From a checkpoint of a small audio captioner.
Model: log mel input, encoder arch resnet, encoder norm batchnorm, decoder norm rmsnorm, decoder activation gelu.
Rows from block 6 of the audio encoder of a small audio captioner, named by matrix and row number. Rows with one number belong to one channel. Each number is 500 + 25 x the weight over its row's rms, rounded and kept within 0 to 999. All counts start at 0. Numbers have three digits each.
After each channel's rows are labels from the 100 clips, of 14976, where the channel reaches its highest value: "strongest on" is what is common among them; "band" is the frequency band that holds the peak. Only what is clearly more common there than usual is listed. The data: single notes of 20 synthesised instruments.
# convs0: first 3x3 conv (encoder.blocks.6.convs.0.weight, 128x128x3x3, each kernel summed), inputs 64-127
# convs1: second 3x3 conv (encoder.blocks.6.convs.1.weight, 128x128x3x3, transposed, each kernel summed), outputs 64-127

convs0.35:493509447489568505490530475491495469516492437566491496492512484476497513532483543483464539483490476478486468513523495523496494489476498507518494492500478479462508492537514513498562541486505503
convs1.35:488515423555441484559535498475485418495482527485494467490497504530501506467508464528493504483468485497526478502501517469490497475519525548493494510504505515567514523527484486528489489513491522
strongest on: octave 2; text has "noise"; sine tone
band: 250 to 500 Hz

convs0.77:501507494491466520501471495519503520515509500497522506483496510499458542502468433496534549477591546527499505506494512503521510507549496409470489505570449542499527501549516480524482517514516521
convs1.77:492501512501499502491506499456491510489565465507498483528505468523500477513510510468479493496490498438475497460499484486450511493572505508481550470481498450510478508514499483505496495490499475
strongest on: octave 2; bass guitar-like; note: C2
band: 250 to 500 Hz

convs0.13:470499488492508502463492477500511452442495475485472535536497511515543492504507512499483483476508369466493491465488504493527449493514489541527469478498481472496493486479496478462524513500476487
convs1.13:465511486480483505509497563547472502459467501469490455484514534496476508548473487491494472504523477497513490459463482527513405486495500521481535503553488497460458511504481524466459497499484469
strongest on: mains hum
band: 250 to 500 Hz

convs0.62:506480457502540457477498488500497530503489498473505519495511496496495439523555483505540505523482509477517495481499455484488468494501504511481524506481546463504419494500514463525479501464496479
convs1.62:516499506503500504494509491516468490490488575488495474509474503490491501536532483514508483495497505535493535520492505505529485472512512507515517543576483521465469486520505507510511506499497550
strongest on: decaying tone; marimba-like
band: 2000 to 4000 Hz

convs0.20:491505522454503470505457431473498518471503474491478502504528529498568484498508535495526502503473411508498497484492495520508471443445477484513489506491503487461499488496522479515469471488515514
convs1.20:471497544506478503558446506492500474522512474513498441466513520496471496513494500465519495501531492495491469466554492513452495505479472498486552463491524461492503498495489526477521500436500444
strongest on: mains hum; octave 2
band: 250 to 500 Hz

convs0.23:514514504396500497480448532461508516470501444512497526484484492502516501458500509471527470500492492506493501467493505520533444483504453420501489505507509506479500493481543496494499487480526516
convs1.23:499513524455503491495471508525503521447475525533470471538504493458477511553503516502491414548499519501489487487513503511476426505495495457499506487505508513459486499503477524488431477451489500
strongest on: mains hum
band: 250 to 500 Hz

convs0.0:538488500454494515493430469509512515521503498484513554519482491513493494487544517496486485447522508502509514510474495501540496509497522487523489500501531483502518501476500437502517505485505522
convs1.0:470490513501507498502530501516463532463470472484472547466494504503478500525547504495547447532518478490498518473484490549511475482495504475487534505498525497458457507508496523504511487498484528
strongest on: decaying tone; marimba-like; harpsichord-like
band: 4000 to 8000 Hz

convs0.113:493522482510477495482483472497467509507490482470491491479436492462516502504532538530504477507441491497489497509505473503502536499474514509488536520484488509507518516492450487509485444477476489
convs1.113:502486495438465500475470541550512473448500501514508490518515514486523537502506494495501509477520490520499481503492520496476487510499456500478507458534491476471478495501527534492464513499507458
strongest on: mains hum
band: 250 to 500 Hz